config.yaml
model: "autoregressive pixel model"
dataset: "simulated grey scan slices of phantoms with and without marks"
train_examples: 122500
image_size: 16
horizontal_flip: false
levels_per_channel: 16
vocab_size: 17
arch: "transformer_decoder"
width: 256
layers: 6
norm: "layernorm"
norm_position: "res_post"
activation: "gelu"
mlp_ratio: 4
head_dim: 32
fused_qkv: true
bias: "all"
qk_norm: false
parallel_block: false
inner_norm: false
drop_path: 0.1
positions: "rope"
tie_embeddings: false
init: "small_normal"
optimizer: "normuon"
muon_scale: "original"
lr: 0.03
momentum: 0.9
nesterov: true
orthogonalizer: "newton_schulz_5"
adamw_lr_other_params: 0.0011
grad_clip: 3.0
steps: 20700
batch_size: 64
epochs: 10.8
lr_schedule: "step"
warmup_steps: 2070
weight_decay: 0.01
adamw_weight_decay_other_params: 0.05
Rows from block 2 of a small autoregressive pixel model, named by matrix and row number. Rows with one number belong to one neuron. Each number is 128 + 32 x the weight over its row's rms, rounded and kept within 0 to 255. All counts start at 0. Numbers have three digits each. After the name is the row's rms in percent of the matrix's.
After each neuron's rows are labels from the 100 images, of 14976, where the neuron reaches its highest value: "strongest on" is what is common among them. Only what is clearly more common there than usual is listed. The data: simulated grey scan slices of phantoms with and without marks. In brackets: how many of the 100, against the usual share in percent.
# fc1: MLP up (model.blocks.2.mlp.fc1.weight, 1024x256), inputs 0-85
# fc2: MLP down (model.blocks.2.mlp.fc2.weight, 256x1024, transposed), outputs 0-85

fc1.49 113:111184094138153142105130153133120148109086123071167127098173117130090154094145055100152167096158088091171092126121094158091193154109169158109159147187098120109091165128111103137101083168120203113132113132105135117060057116179092125153126152097092145088104130
fc2.49 116:163166084179157096133091087073134171149145114136114085099105117132119102123133172147109184130125160087175110126120145156147123214137136122149111088161120123187109119142167077125041162065144115155072117182085115120082092121123073172156150183157129158125124117
strongest on: limb (100 vs 24.4)

fc1.483 096:181121149105106107130126154233130147121123126101213145148125119166128046134104137169106111106194200132141096140118111131126143084107102160082121140180181167090138116128102129132155140142109130074138091103117139086103132178074094183138067196175134155057177070
fc2.483 092:127138178175131104144132134151175101146109096175145122157114114113164126093096114097184136131059067160094113185185191169134082138170135158124122095150152133145076086136122132105139110086151071131195124155130146145153065101118147130128139131144088152113152115
strongest on: chest (99 vs 24.9)

fc1.554 099:109109114129186117134157124143153058148110136115073140122165174125139125086076154097116140132132170042136171125114162102101152107129183117101135147105133107133058154130168101126120139149152150102104091185104135148123209161075173113154134131090046141116150118
fc2.554 094:173194059120108218117134126147174157151125151130127125146067098093109137123114134083169094117155017143124139139164122138102124117108170121078095162101153123125170105204127106127122117070119118143181152142094146123134068091174109132134102172136146113117118129
strongest on: chest (94 vs 24.9)

fc1.604 103:062128143132075150084120130123142144126124131196142114134120156190123111106148028119138087135139161128146074160131134115206152107103163094160162077115113109137121147099104140077160111190144153133125101156144139156128144176107100170113133126093139167189101130
fc2.604 089:068090092134112193115131138162136113129146122123114162102111170106101135128051118193032126138194154143149152133155159117161124143114116091131124193121106168177088062133109180209182128121123115122148098187141110132102100127142164112107086110125123141140090146
strongest on: limb (91 vs 24.4); streaks (59 vs 24.9)

fc1.322 094:166096128172142085143127118108136126134086133118140133194104138139121140119104123146147090162180058134108094060075156072165154176153109087126134114123154114120166149131091145147165143149151221149097155156103175104107108116103118162074095129118210106052099111
fc2.322 108:147105117113173147104141133158062128121159101153158214123103144092158150120158181168139139110126102150092084118103111077114163192128112126104058111090155147118151148111135113129109147156133118149164158163080067115197144128144122095162140160100117171132150181
strongest on: side: right half (87 vs 41.6); head (61 vs 25.4); several spots (52 vs 17.4); finding: bright spot (40 vs 16.4)

fc1.718 101:121190158078093137093113094090122139170064061072136155094124074154114100072110157143116155179153099068161171150143136112126088180107126159208088141142129052184205099135147125126147083171103132141146094140184063103145142143147170137147186150114169111130171157
fc2.718 083:098182110147099156105125166126105143178111203118177168156098139168198150110072124158159137146162173088065126195132142122115107122129155097143137141151100095117179153126105148094145145114114097170144112111220158073138110137146115154097169128103120114170176116
strongest on: head (99 vs 25.4)

fc1.58 102:154141132122099157146133202085111091140098131174087123114100136120077130132168059149115129104118136060142112182165133165124142127167064147156046086071134135127113121160128138137190139185161133142158117096123162165153144116099161196085161159073108185134093142
fc2.58 095:153154123130094107132131135129178158101139137166152206178201131226168122079164213111135158143166124125117117180100124116155161088078160139132118116128132168098121181048147050131142108082099078136144154043107135128116112120123125107179057129165082122128138133
strongest on: belly (100 vs 25.4)

fc1.227 102:119122158106120147114131123147055131110140197060118151090163151181090136146141115136134104107073132087123110102135178095100076088131125141121165132150080144101173102155134177126139151095130111080118129136148177144175142082124101140180153120184143062138160155
fc2.227 108:074101122137113144152154114106113108154239203167101128124169041098130110167156134210119195112111087108146087173124110143135161113161082136072131149126141104100075117123153163050114163091109090119105189119089090124164210100167132098174149194202140094125130167
strongest on: belly (100 vs 25.4)

fc1.676 112:132164140185066123126155160172148147169077117146154118167134125167141115157126089064121083185143138133101207167159117116155132069174130154136087103146105121122169126045144116130124155104183148122138114104147159169163141113153107123174125113133187077197166092
fc2.676 111:137111089175168162136091095079147093139063113110138133162117143150173149130141146129122132151118163123177161152129124121100053113102162145121123093102056128138114172084100126150070137154112183087110149140157132141101126133121144144163172199105091119180124118
strongest on: head (97 vs 25.4)

fc1.742 095:136152189089083136040090231152166119115108201120119138094163150134161139179109138116104151124168142149190196122150158098125157156079057115112121094127122125151145100089117104117107154101147123130099067108083128185073163104135162061082186158111140102137145091
fc2.742 112:134116158118141107183097164094137105150158075134162107142163122159106069132175087092168120133082146142141103106085115145140081167191162107127083141159099152146097096144102116087107097148092174136129106169119079134155055162135081197156147129104094114072105092
strongest on: head (72 vs 25.4)

fc1.330 104:130170122145096110134126111152101100100155129118155102136103174142116120144157123104155113078118130179157128189084115152099143095132086139122086133146130166126139089090084130112090135148200103111176082061108149049168151157113180138136166086175127129116142175
fc2.330 120:163141106068096154151128119086113136122115133116134124151109131095093080127123138198113159103156154154162124103098120131107154155142096113128089074144114159130121137096173165119100129096148129204101141160115118131165136166195128166104155196098105138137066113
strongest on: head (60 vs 25.4)

fc1.225 100:179114113073105152117101116122083148134153101133193144158112094090181113159104105143106112158100170154108117103103107110101169160174150098128146114109115128108141097125112105062087108186154182214147014170082143116123171119141105180103183097179117161116082103
fc2.225 087:128058136163145145132150073070108134111059114127080144121041106131109145116092050106163167117161149147085157154156159121129146104150179078157124096135167161153135088101089149095157101130120105145139109183078105120176116114125163091139135129140113084065168128
strongest on: chest (97 vs 24.9)

fc1.414 106:133097086138085216122149086110152075086135105122145123127103175161128160061121122094118095182180151111107126084071099126097147097108119106117161138064095162103102131144123136118137120096101118157092162134088138077101101120115165175151117176093142108170182146
fc2.414 105:153154177122196108168156103066139088149089132193123104133095085094084103160106160144183116072105089130129140062153148138127118168136128129114101148108125119136158118135118080138109090124136133126073120146114103113192162109054166159057130150150113134092096156
strongest on: crack in bone (37 vs 16.1)

fc1.689 107:097149130127138105100104122093159122158174103129129093104125157099143146085102143107150133122115143100083143154175081132132176141078109219156116157171150144118159123113137183102136132167161096107080173103108161123099118073193109093121110141177210164118133112
fc2.689 105:156136138080073123105138152139189138100072104114113103158119056096152132184146115135141178115189098100198127145136125105147150127101167100158143105145147112124161074097124127102148114117153144099168218163115088127114132181159206118135110126077089135118129099
strongest on: side: left half (67 vs 41.9); chest (62 vs 24.9); dark spot (44 vs 16.6)

fc1.248 099:188101145127137129116068146089124074092131134180136105068098139119091120093168141141118129108073088118107117136109079129129135116087151130050189135101180082047194136135159095135141150138101133148069138126108120136139141155078157130125121137079130181097129081
fc2.248 097:120170136063169191120132167140136143154112059136138079134089177122146085107159147131089117180166183074138141174098120132071114140162121095090121151193103142164092158138175122093097146082096171137102089156108085149117066132110090178147178081153113150100103150
strongest on: low contrast (80 vs 25.2); head (77 vs 25.4)

fc1.378 109:109097115135108157091145153136131136142138170129048072120136153177120141143133158086136124125144131117135182075101128110097104181093159198157116119171074141138120108124131130132141083124129133143178115141050097119129081107107119152117151148158149179076078151
fc2.378 125:107082133164144118078162123130097175119121106097073103073178075126149187149102106132105119137174139109084097091071159083171105122108140105127157128161099087158145136122165109199113143078139115130110139156067143178104063142097084109187113084167168200088136149
strongest on: head (100 vs 25.4)

fc1.442 100:069116103150172109142126145135092127125108154110100084100150124099171121098091116139193097149151104174106069159068092117175140159113150086126158086168115126105139129160129132107128145124160171146119117121107188129113120155127152129128157101115167132123167124
fc2.442 098:107218168142161083122085113175195152083141156127131192107119152114154173118113137132170167102147162167093159083187101075164120133123107130117116144094157130152109156163116092135117168124136137114151133189120089089113163155116129185130140126132136152125068179
strongest on: belly (54 vs 25.4)

fc1.369 098:151172112117141144030135109159130127097059097102142087140132169093083093059176099097096132114123101107119159157146145137071089136071114111122123091082084144096142053128127122089123136104136189098116157071123135139200199125056069111175091153144098145069097126
fc2.369 106:155166114140149110167154155082134093150110153121154167132112148100178178127141105080161136095116125180135141121125136157150158139098108193097137191168082153137140117179122182172094143126128125176154137168173127073144083147101128132136110083077155121198168158
strongest on: dark spot (80 vs 16.6); head (64 vs 25.4)

fc1.532 095:105076108131107140158142044159102138089112150138141077093190115148141115148179156086123092152093174161131137123139111133123077127120171184151166078103090151149145167065160152091128116081150183118073121073075178126064048080110112113145100108114074105126216128
fc2.532 089:153126124111101114121096190104110102128151113152093126188139097125172119109152148162125153172136074119156048107145130118157126142106065069126109112187126066140108084163169125202182124122143106117131138172166036117122153132120147097118106135121119134183074140
strongest on: side: right half (76 vs 41.6); belly (75 vs 25.4); bright spot (40 vs 16.4)

fc1.578 102:111091120156138121068101142115195087131173182097112109163081175097154147099113163124055169091106110116125163157160117108110161141160135095133126065117104171149122134058138101104110111125052153132106120088118109092105106140140156094145120095108075118055095143
fc2.578 097:142104075114209140096104107146156116106108168086106114119181099153158119126156110149169089094126205142115117105093145137152089125052132076077165067137092156130127094153142093116124164152122127114109133194108086161174136142088060101117152113172135120118147137
strongest on: chest (55 vs 24.9)

fc1.646 111:122146064133132158170132164092095125119051107162133116139136161163071125117124108173110101117151152126134242145067109155179112087132114140122147123088125130165138128138122075101124141137092163102064118127131089105132115110143123116155121160118121134094128097
fc2.646 086:114145102126126099079103126102138177113128152113169160161087129053112113127114113106132129093138129130124127101102117115159128168126116151143138132129144124126124143137173114100124118071212089160132104151130117160130098118121130107129142217099122157151093158
strongest on: head (84 vs 25.4)

fc1.574 097:132148100104154153139089084132100144120144136143151097103064137104099112069136134064115140106119150109128102070076145146113089158170132126150106122164146097154099096111148116070101091122112082120150110104047172080151145132071129137096088117136086133116157143
fc2.574 117:148149108132164172143136089092152174112187125092163150139134135133092079088105164110143075175143134231161177152114140152145142140142067153062103132117180116138113094141072105138114152104102135137095155062168098120124131096132113130160129118113082170145087098
strongest on: chest (100 vs 24.9)

fc1.236 108:099118177151088096094078151114103122089120172158064096139133092169110077134164109147147112146077095068171129170126081139127131128114114145142118113091040216157130163155072079066073142134197135069102073075154130120114138145136119123149080168137109101138118081
fc2.236 105:140128076136166165128139081165091106136125101100124094097178141066139183087139060151105150106141090069093138122132129126127124107109140077108126154093138157150139106117154139085155163133128117112135159135182090172128175177144151122113127134169114111218153168
strongest on: head (96 vs 25.4)

fc1.262 108:117116131126100076133110097125161149063092097091117099111100142120123135128108116129138097154125141099127050119098075080119118101085133118171138098123141131022124132085122125128104119122101117140093118137106111113090116124089068164122126133097049124104125152
fc2.262 120:047195129132161128161143122213087067168130100120156068100164119122113175124155098144118092170175083106147092120181085136199133186058119146150102110131119112100149105154079120161123144186139168135137098151085132101122136104151148100099159150130136125181116150
strongest on: several spots (37 vs 17.4)

fc1.101 105:123117170152124084061092142192142203085102140093127070095156114110142174072190172112138131158134154165106119116135133115108144082101095093116122007083148143104196124170135106118155188146150095138157161152098147062134120093118115105132174102140156104086122112
fc2.101 135:109112115109103104096120145194094114081116128115109121137176158104148211102064150086150149149110102157120084060164068033158146153082124120198075101128170064134161096155092114171155116168139176107167137122088150066176129110121130147205121124116110120134199128
strongest on: bright spot (49 vs 16.4); several spots (37 vs 17.4)

fc1.219 090:088167096148095149158068038146154108090142121068132153142087093174069115113159108127149097138081185124116173108097105071070068076186142118156160160149128132107149106083108179105207166101132088132087131109081169161092161096180116095152208106198132162123153155
fc2.219 119:142098144129094154131156152125157147128145171093157106142134120130100128089143115195087129150147106116144142127095172115128142127120093131129129054154149118119124182120099099141124141156157144126122162087134160119123095088195123116122153121116150156167119055
strongest on: belly (100 vs 25.4)

fc1.495 115:148158094113087093110132197149130080094141146208132103130168160135097127142082158117152106118075089109118135102178123161147133155148140150130093143080117126175099155144096121078088089114149115135221087125101081089064133153116095140185117091184117164092122157
fc2.495 101:105173129104113097138152095129115085112124091181088102128102138169093162126144127137124125121188115117146162097103158089155099165161113117100102102093162136138173116157110130099152168182127096157177089109152061091111140102126111079133143157191155128133090150
strongest on: low contrast (100 vs 25.2); noisy (60 vs 29.6)

fc1.445 100:121117117138089160170122177176160108128167172191085122132126097192144126137152128150151087156169140144107172174167134141126104155115097135084098162116090118113219132096139108155148092132149065133145170076109200142103148122110087129102122115070180131117141149
fc2.445 080:109110141115161112098092166110177148130129131104127133124165146169163097153091125134120041087135043096175167161111125188100091138122089107087109115084111102166095143139155160124115107198119159123146188118126120196104080140146161116149133085141086167155071158
strongest on: chest (72 vs 24.9)

fc1.81 093:067153164100163125130071119144148065112067082175122156143129120163151136094166121078163113173079161098177192166122082079093067107071106146132129077117198143084159145143113145164154143137173091129104118090125184117137140131105126114139131105086156070119163210
fc2.81 101:097133142140093135120172099107142099138148112132107146120106114079151120177120115125080056125141119126135080117088131113152119171155155159162175169095152158118125139152166115083127121150120111138141131077116118079111119091173143188106150162100104154160108140
strongest on: belly (89 vs 25.4)

fc1.606 127:145068099102163135144140096113176130157118127184141098146133105121145154114100123028122120069130130137130095125166156117175123156161142170167129114125133129124145107156152150134151097109106143091173137093070122104130089147119132051087113094130110114197074107
fc2.606 133:122099126044159126153084122143133127105078119121111090191080152080158073146077079117151107130165126178167076124226086076107149163115136145215137130154117118176137120161168179145172076162146102108135153161076123128117147060149148103113097176148209086138167153
strongest on: streaks (100 vs 24.9)

fc1.199 097:101141090163138112145177144133187098129133163098128095166128145123122120131068113164110127136161122155090112125190127098127144144091140144164179135171117108112098104115163177124106113128186145132111145077118098108113092122106124117098168118117131090137119205
fc2.199 102:194140146113118153154053096180156120158113131069158122177101100098087122126138075079129127105154107156129155127183155150142106143173088154149122077142088116063121144180168104116156088151135158155151097146132148089159073140116122155104094107147154187141079129
strongest on: chest (53 vs 24.9)

fc1.394 102:138131132100149182161170151135112152153142108092063148121122148141147178170138129133088125179142062113181091148137082106140154116131092097083120133112152113117183096113075129167111118116107145116159111108088126113112169117177108064177092157077125143111120151
fc2.394 107:109122196092149095177113161100120052150186076209145129156114183108136107135100107123179147083096148116128158130162159157163122139119180138153117057171090128083129117088091074157192138172145162149125111115151113099188074106100108151083156167079103107071175170
strongest on: side: right half (89 vs 41.6); bright spot (51 vs 16.4)

fc1.748 098:080126153130139140146182118087042126129098085144116107184167081147103067132138155116107158106137139143154134218157047166148026122112106062175126084104142131149099103144179142146104129152191163113111118121090103141136146141171086107081120174165130149120079105
fc2.748 105:151195176124148138132074143086110105166180131166149142168107133081129044096075228184103129152066111059110132174149041151100100149191119106128137079180140100096087084171126128116160126143120108128166120141115179117079139065147138141075145129079173068107063079
strongest on: chest (72 vs 24.9)

fc1.296 095:143135137159132099126118152152126165114120088118147184135130070125097168134094158119079136106165132160107127124169154119129083155120123185149133113094153114131084110106124146155067114135082088096104166115113130142159162153093142153111123152132150146141111150
fc2.296 121:137162161120097081138161144137068145157177218124133121157131135100078155159153060131075141078155130118103125147216105116130126150102153106134139114115192118182127202156116171103107093119114105115099147195086125140093121121165147125101144168111115095158148140
strongest on: streaks (80 vs 24.9)